{
  "encoder_arch": "vit",
  "model": "image-text matching model",
  "dataset": "rendered made-up planets",
  "train_examples": 195000,
  "image_size": 48,
  "crop_scale_min": 1,
  "horizontal_flip": true,
  "color_jitter": 0.2,
  "encoder_norm": "rmsnorm",
  "encoder_norm_position": "pre",
  "encoder_activation": "swiglu",
  "encoder_mlp_ratio": 2.67,
  "encoder_head_dim": 32,
  "encoder_fused_qkv": true,
  "encoder_bias": "all",
  "encoder_qk_norm": true,
  "encoder_parallel_block": false,
  "encoder_inner_norm": false,
  "encoder_moe": "soft",
  "encoder_num_experts": 16,
  "encoder_moe_every": 2,
  "encoder_expert_mlp_ratio": 0.25,
  "encoder_slots_per_expert": 1,
  "encoder_shared_expert": false,
  "encoder_patch_size": [6, 6],
  "encoder_layers": 8,
  "encoder_width": 160,
  "encoder_positions": "rope",
  "fusion": "prefix",
  "tokenizer": "word",
  "vocab_size": 28,
  "fusion_encoder_width": 128,
  "fusion_encoder_layers": 8,
  "fusion_encoder_norm": "layernorm",
  "fusion_encoder_norm_position": "pre",
  "fusion_encoder_activation": "gelu",
  "fusion_encoder_mlp_ratio": 3,
  "fusion_encoder_head_dim": 64,
  "fusion_encoder_fused_qkv": true,
  "fusion_encoder_bias": "all",
  "fusion_encoder_qk_norm": false,
  "fusion_encoder_parallel_block": false,
  "fusion_encoder_inner_norm": false,
  "fusion_encoder_moe": "soft",
  "fusion_encoder_drop_path": 0.1,
  "fusion_encoder_num_experts": 64,
  "fusion_encoder_moe_every": 2,
  "fusion_encoder_expert_mlp_ratio": 0.5,
  "fusion_encoder_slots_per_expert": 2,
  "fusion_encoder_shared_expert": false,
  "fusion_encoder_positions": "sincos",
  "fusion_encoder_connector": "mlp",
  "residual_init": "scaled_by_depth",
  "optimizer": "soap",
  "beta2": 0.99,
  "learning_rate": 0.0023,
  "beta1": 0.95,
  "shampoo_beta": 0.99,
  "eps": 1e-08,
  "precondition_frequency": 10,
  "max_precond_dim": 512,
  "one_sided": true,
  "adamw_lr_other_params": 0.0011,
  "max_grad_norm": 1.0,
  "max_steps": 15400,
  "batch_size": 128,
  "epochs": 10.1,
  "lr_schedule": "wsd_sqrt",
  "decay_fraction": 0.3,
  "final_lr_fraction": 0.05,
  "warmup_steps": 3080,
  "weight_decay": 0.09,
  "adamw_weight_decay_other_params": 0.05
}
Rows from block 3 of the fusion encoder of a small image-text matching model, named by matrix and row number. Rows with one number within an expert belong to one neuron, the router's apart. Each number is 128 + 32 x the weight over its row's rms, rounded and kept within 0 to 255. All counts start at 0. Numbers have three digits each. After the name is the row's rms in percent of the matrix's.
Before each expert's rows are labels from the 100 texts, of 14976, where the router gives the expert most weight on average: "tokens" is the input token at the peak. Only what is clearly more common there than usual is listed. The data: rendered made-up planets.
# router: slot weights (fusion_encoder.blocks.3.mlp.router.weight, 128x128, trained with AdamW), inputs 0-63
# up: expert up (fusion_encoder.blocks.3.mlp.up, 64x64x128), inputs 0-63
# down: expert down (fusion_encoder.blocks.3.mlp.down, 64x128x64, transposed), outputs 0-63

# expert 5
tokens: "three"
router.10 087:158121123121143120149176165177146155121127129087165096114142144125095133116126125136110187075139145100063083117143098148155195140116144104156101092204176062198088090148113106135194162107106090
router.11 086:164100150151144103163156148196132140115157142121182131116097166138107144145128128110133171109125133132103089130126117166127187125111155105161106079201180086159129088104127132131152176087114059
up.0 128:105131191126173091123062115117131126215102114157089090137153088143113073084122095128112129096164152153157121132171162114168071094188122108140138146097110156100160172139107139095098133097148155
down.0 133:110153119077146145098133116166151161111150070141169129165132117071134107109079112039115140139164150143143074085132114128215145096091134109146152157132144154164099122125131139104124117077097184
up.1 064:147134045172088128091112110143158135101067080159125107107147169107154142109114160120158160156071120189119109117160165127135145117106064178127096076172115126065108106099115124109176103144141112
down.1 051:205204193093131092160101143137102191136105133141156103151150100087070094139114119126061099116115094140114166137138142172119130156163103104145170197141118082182093107105121113135110186106100150
up.2 038:145120066165115142082123110115109155066077107098101123134133142107165117062101122121152114098122137156173182077176164093108091120145180155075127140155080169089104128107185159124124122136139118
down.2 036:199118127142094172065151144203124122106156161155142139155191190157204120143094167103136073163114204124159103118129172123164153185068112183136100138134152080067101114143172092118158118123085141
up.3 126:081084123126143117133097133121100060175153153135060117111109116125159087115167141134105118133170109139130133161135092171146128104155139119099121066093117198112166162144082137090127149106110069
down.3 157:166160121086088154128158099142157134115101125113146155153095105083146114123101115106167154169128127149097085119101062159161179088083133109153133115140169126153109092163143134156138116049101177
up.4 042:142143091138085142054145129121143115120103123114148115091164176116182126114166163136128138139107155130154124092170138085127096154089087195084111181200099104069094091091165143158185096177171125
down.4 029:074062087188126158139151106065102118120115184125057074121075153137145091154115122124123118107104147096139119127177136132130134128164132172057173049126195118105103153110096138144166153095098088
up.5 050:117165089141103121093090089127092130134112090148074105100155174089169106110141143154140144083108136168147192121179130131105104062116141137099103151193106183107109166088091132119132085171142098
down.5 044:155161084144146163171133113105137120141109191199134151150126062120146114106106134150100079133110175114123137136091144177141165121110121099148159122116117148145173132127166141150150113039100147
up.6 072:129175099140118122144113140106134114077104139103129143120131159093154165103129119136128087132153159196124172126159123130106127121078207130071113152112121115085165135087174177039121117109170129
down.6 069:161138113145174141144162138145160081133133111089162148059175126110104150113106150169202127165138173160123100136136175173103134204122109112152154118140157104169114139068204154122167138125078091
up.7 064:108086065139096128094190123077135126112120089142066113094145176167106145133106170127136112126116119134091110120159128097094105194109118148107185106146081132052120127096159136180145124179173109
down.7 062:110093139109110119165085139115135097169137131046127142199067149104111116140132128104102151105138056138170088161117105150138148096175146111163091095117123153163141156162089128084121128120114128

# expert 62
tokens: "a"
router.124 094:162091200157164162164163149157085115164142153084173112126176157078115137136117126096119189097187155095076119099178103184119140115123159072115105085150102073121100106136130132083185117092134119
router.125 096:159109202156188159123168151166112118118107137099134067132133124082128141135128121077103201103148132122057138093162108178125145118145168062114099089163125081106072108116132133098179156090136126
up.0 097:110195092124075101169098112116143122077149122156123217127166160180139147115131137142126100105115135123136095135162155095112159149140122177139121092175131171166168083136149090131132108111091105
down.0 098:128158182127160169152083149139107093184151150133155118109156091138147111111149097126124112082178184168091146149129160166150098143183158085100082144076075107183153158097113150103105167106116124
up.1 075:152141099133091154149134204108170149096145128094129142113127170199104119120109110148196113083109088112158138134131200119181165218139101177175200079199151165142150086106146143140121144154122127
down.1 084:170098174194138119169124172162129108147175132142147147078173112198085122132173131146129114099125182125125156168162161168154119189144118114103156123089124090160162117083169107121122165112186086
up.2 057:143145054116095088128118123086165150071155121176094178134123164192115131121111148112170124140098115105112097129102124064117176177121081178174136103214146154137150111097113153157125110128133157
down.2 044:096153065122111188146135079114134144098140130100127171153111140159128145164068124122149169169095155089094079130184120149169146125076120163177136114168213149136099106130133122137128134086139148
up.3 070:157190110107126136090130128081122110138093146131154139137173127109180086105136114112092172158165167114047046145058079107139196103128084137116084130147174129177059121113077134122146117077104138
down.3 070:189093154112155151180096175199121092147184111141143089101123134183143114109143135141151075092119176118116178121127169109169104166170155132097102109102126077115161189086121138179114175097108076
up.4 057:180167101147134104139092141098124129062127144118085187163133141104102166116161150095138138131125123102076044122139122138115158104083134171118096123159152221106113116160163112204110068107134145
down.4 070:184141115134153145093133169144127141111091105180162054084236120100102167143143185042143154182094133076085090148073095143178131135098097128107145113147156102145075117145189125115148104123155146
up.5 140:181164093158072132128142174042166135130117068167111147116135130128103115150082126155124130128088111087122068153136077075153131174098093171208118070145146151113074101188138138176140126144175149
down.5 128:075142134071105082119096122181121170153130089069093086151094145179131093195133047105093138091164081149179125179197136075182132124136136153189160120134164103136167131136072142109075133114136135
up.6 049:150169056177117099114124182100155173092115136161125136128132170155079111128116161158155146109059095098084122091127137117141173161136080152168167090204127143140142123060117113159189088179164103
down.6 044:168129180148134143136116137149064175177107108161124136117176124138077134129173082072115179085142186117128146174143135153162125156120116098174115045125134081146105142173100147072115147145209123
up.7 119:133152145136095142105080115121076125186078117173108200122164137144157112234130078099072114171139170168105125105127173111128103110164147098124121110116019135125106145164116127045118146148136114
down.7 119:138070165129108109123129095203158181107123093058120129171173137137121146153125066110085191102146117088147145122167103121103156125093121124118125107116224121132127084143119061155046140142160120

# expert 21
tokens: "three"
router.42 082:180072132122130126136163158195135122110158156090136139107118170127098139158126132130134169148124163163078099151125106171130217123093132126125146076184193106163116107144161129085158165120107095
router.43 085:145113112123115137133155161194121147133151140074149124132140166126105160138136129106144201146140159151091140162141123179122158141121111146107140089173163069184094068148164139122135182072112076
up.0 068:138131038149103190127116100071156153077116095109160115119138174118134193097102151141144149166123130139111139098120164087124117153123085202072121105169096094095087138099205153160120119192137131
down.0 052:103159129103118099135114118111173112093145103090195199136083108097117120140093130109152144114104174148140081060131120083108165133135163099139115152173126055131110116166125138116144135132114149
up.1 045:107099130134176130078131082140128120147092115159184130143147177098239125108118091180147160142141124160101130073171164107175108118145134127109069146151103124088128140162135193149117115108116166
down.1 053:107090120157130122079121118096153111072138113144122080121178136069136209097096165101145106129129170089147119138103134115119113200129093175104118173137105164086138100131151144152158101221192145
up.2 242:158142139077125105137106185117106181138174132104144187166115116178086069147156113138064168113166159100122086156117075130151162129134102154216122111104193105200118099105110165163095127102118133
down.2 248:133147193077147089159090171173075139176141125077131079167092118153117085151158073101097131100174098136170118143159121108180102149139141093156137151079128105147162153116083153093076152130116119
up.3 082:069132045136097126129132045094155084070128152141084120145095160135134146103093136121093123188091093123108139087154145118162149168176093119105182083164122147108144126133164121111146117169120158
down.3 049:135081115168124173107163131104156094138104145158131193150094107098097155116076184075139138152093152061096084082054128187153191170093134129100120130144124101133101077159194183138168094114131144
up.4 116:085106164111150111113155096169096049184151151169083116134112117126196087136177108142129084120160147104146101144142120159190091136186169085115122116091134158106145146147105142068119165090108097
down.4 149:139177095132101136141168094109180128098105133134185159125133116087132128109090155129157177164114113129085080126081071169157152083074144115142134096158138122135075079146122149143157100065092149
up.5 106:120106114073144101147101138172132196096164136035159184139092129146104127147151124113113182131155120132142128143137104151135181147125138171160114105127190111185138067148133163168134143082097079
down.5 080:085090154088149133103118128146092120159094105101085007177091161131184141177138083117095119137153067130116108154139116084156119106098117124122108156098103129056145188156084141099099114157165159
up.6 141:131101176143142123158094216192093145158159126110050139138143123182098066155164126182067134060142132114146142126155080154127179116143162101149129058073169149150146138142119086167120169100119115
down.6 141:130164183052102119176140129181143122160165092056170151161043096125115100119115095126106148129186112142172105103141120094165119142146139068157151125093124084173126087128117168101079153070079124
up.7 095:101106108161134113099153095113179145094066083177173164122079132086195186107095130154197099165121152159129121101110154134136117150081147153109075188164129111146131122158176161089141106130165174
down.7 087:158079084203163105099120127100138118129134159172083145107210139148153129138142183168134147107068157133098143135120194138099101130125085155086099119140103137123145216115148127146137122166149129

# expert 8
tokens: "three"
router.16 087:189128174142088127113163157177134143163137134068138130134148181162142121097153153141102190101163154094078136116176111155127182168153144111129122091188174088149087074136123127116150136074096111
router.17 090:162133196129095139148145145175143116144142132090141131126134160146137137115159155138129192102163162135084126146172080169125178134160159094125134092186184066162088123167137164138142151109106091
up.0 029:108157059077109123126153126149176107075110131115136080121079146110143138109087159122134138168094078071132082108121135087151141097094072171108119103185139131096122103122138096131132123160086123
down.0 034:130163110123135141109133134188082156118074161158205144132173140077103183128130139123131195117100142104088102171098108184106159142086124094154150123170163112134059064146125153126137104088092135
up.1 046:126147071093101109085171091109178103066133092132107120106069183167140170111096128162195134132104114160073115081144162128117139100067094153146153125151091105097138119060160147102165119147126129
down.1 047:167107125130165167112083113139110135131082178119172103112180143081106177163154134051147116157143150083144167115119162112117173178115127113093199158145139083140074120119153101075126120096114144
up.2 126:139111136045130122145162156154104132081171144131122131064156131127104115143179122172127145152168181204150137141109115110153143080104123097188173129120102085140174104062205131129111198114116154
down.2 101:099131142116161096137070085113125144155107117139120133210130153138155132138123103090115120117113050107203170155125176011122092153194080137096164175154151147135151171134055142120072137163099181
up.3 146:126151155115137140153085090144131093150175163154185181154195102132173149093117116116132133090191146123105129119116212164086127165182158128123057132138120092146129165133144157128096136054136107
down.3 144:111162147083136127113099078136127124168089136140143106131112086111136126118140089081157081143172146128142141148094185104121112120149178059111162188108088108121169172120107176057116145151124160
up.4 129:135120151104100115132146164154067093125127144106081090105138132188142100144205116162095129114162139190146175116175132115052114138144134121137124143099099142145161128064123062158143173122127105
down.4 117:052113118126091089120156081142120122169169060145067107131103122167161070144132107158134103106126112202178186106145121099120083090161117117131149146105086168149164165115075081136085164143086112
up.5 079:143130160174182135081066087143160090198121155173139104127156114144129099100112111177173106119120104105131109104067144141130112127180143095131086132101151121086165191127112192086102102101091149
down.5 082:151143119081143153118108138145153117100158128115149119041141061093136148135129129104171122121124180157089115081141094202128132146075201115095142183131090104174095100115230142122143125090138117
up.6 072:112199084139095134095138114073129137109061068129092149106114169112148136108102128150132136167091173100144126075110158128116109152136155105118110077152050177053070110163146108076163083154148120
down.6 069:119091159129125130134116158157124139148154115085139104109170168113145092188159116104081195084164098095116123142163107199155183101090127092119126072116142135133092118115070039137104139135106126
up.7 046:110165043144113100102090126086149124096098165149140153145133160077155178117122167096145155131091078077103089126117171134151159140112083129109141090219121150066085125138138155101161088123132164
down.7 042:177148133177138150170110139115103175160116116199207147125192108118147157135134152107135142113131188137083112154112193139130118150137125070142140175141162090192088153110126153136157168099107094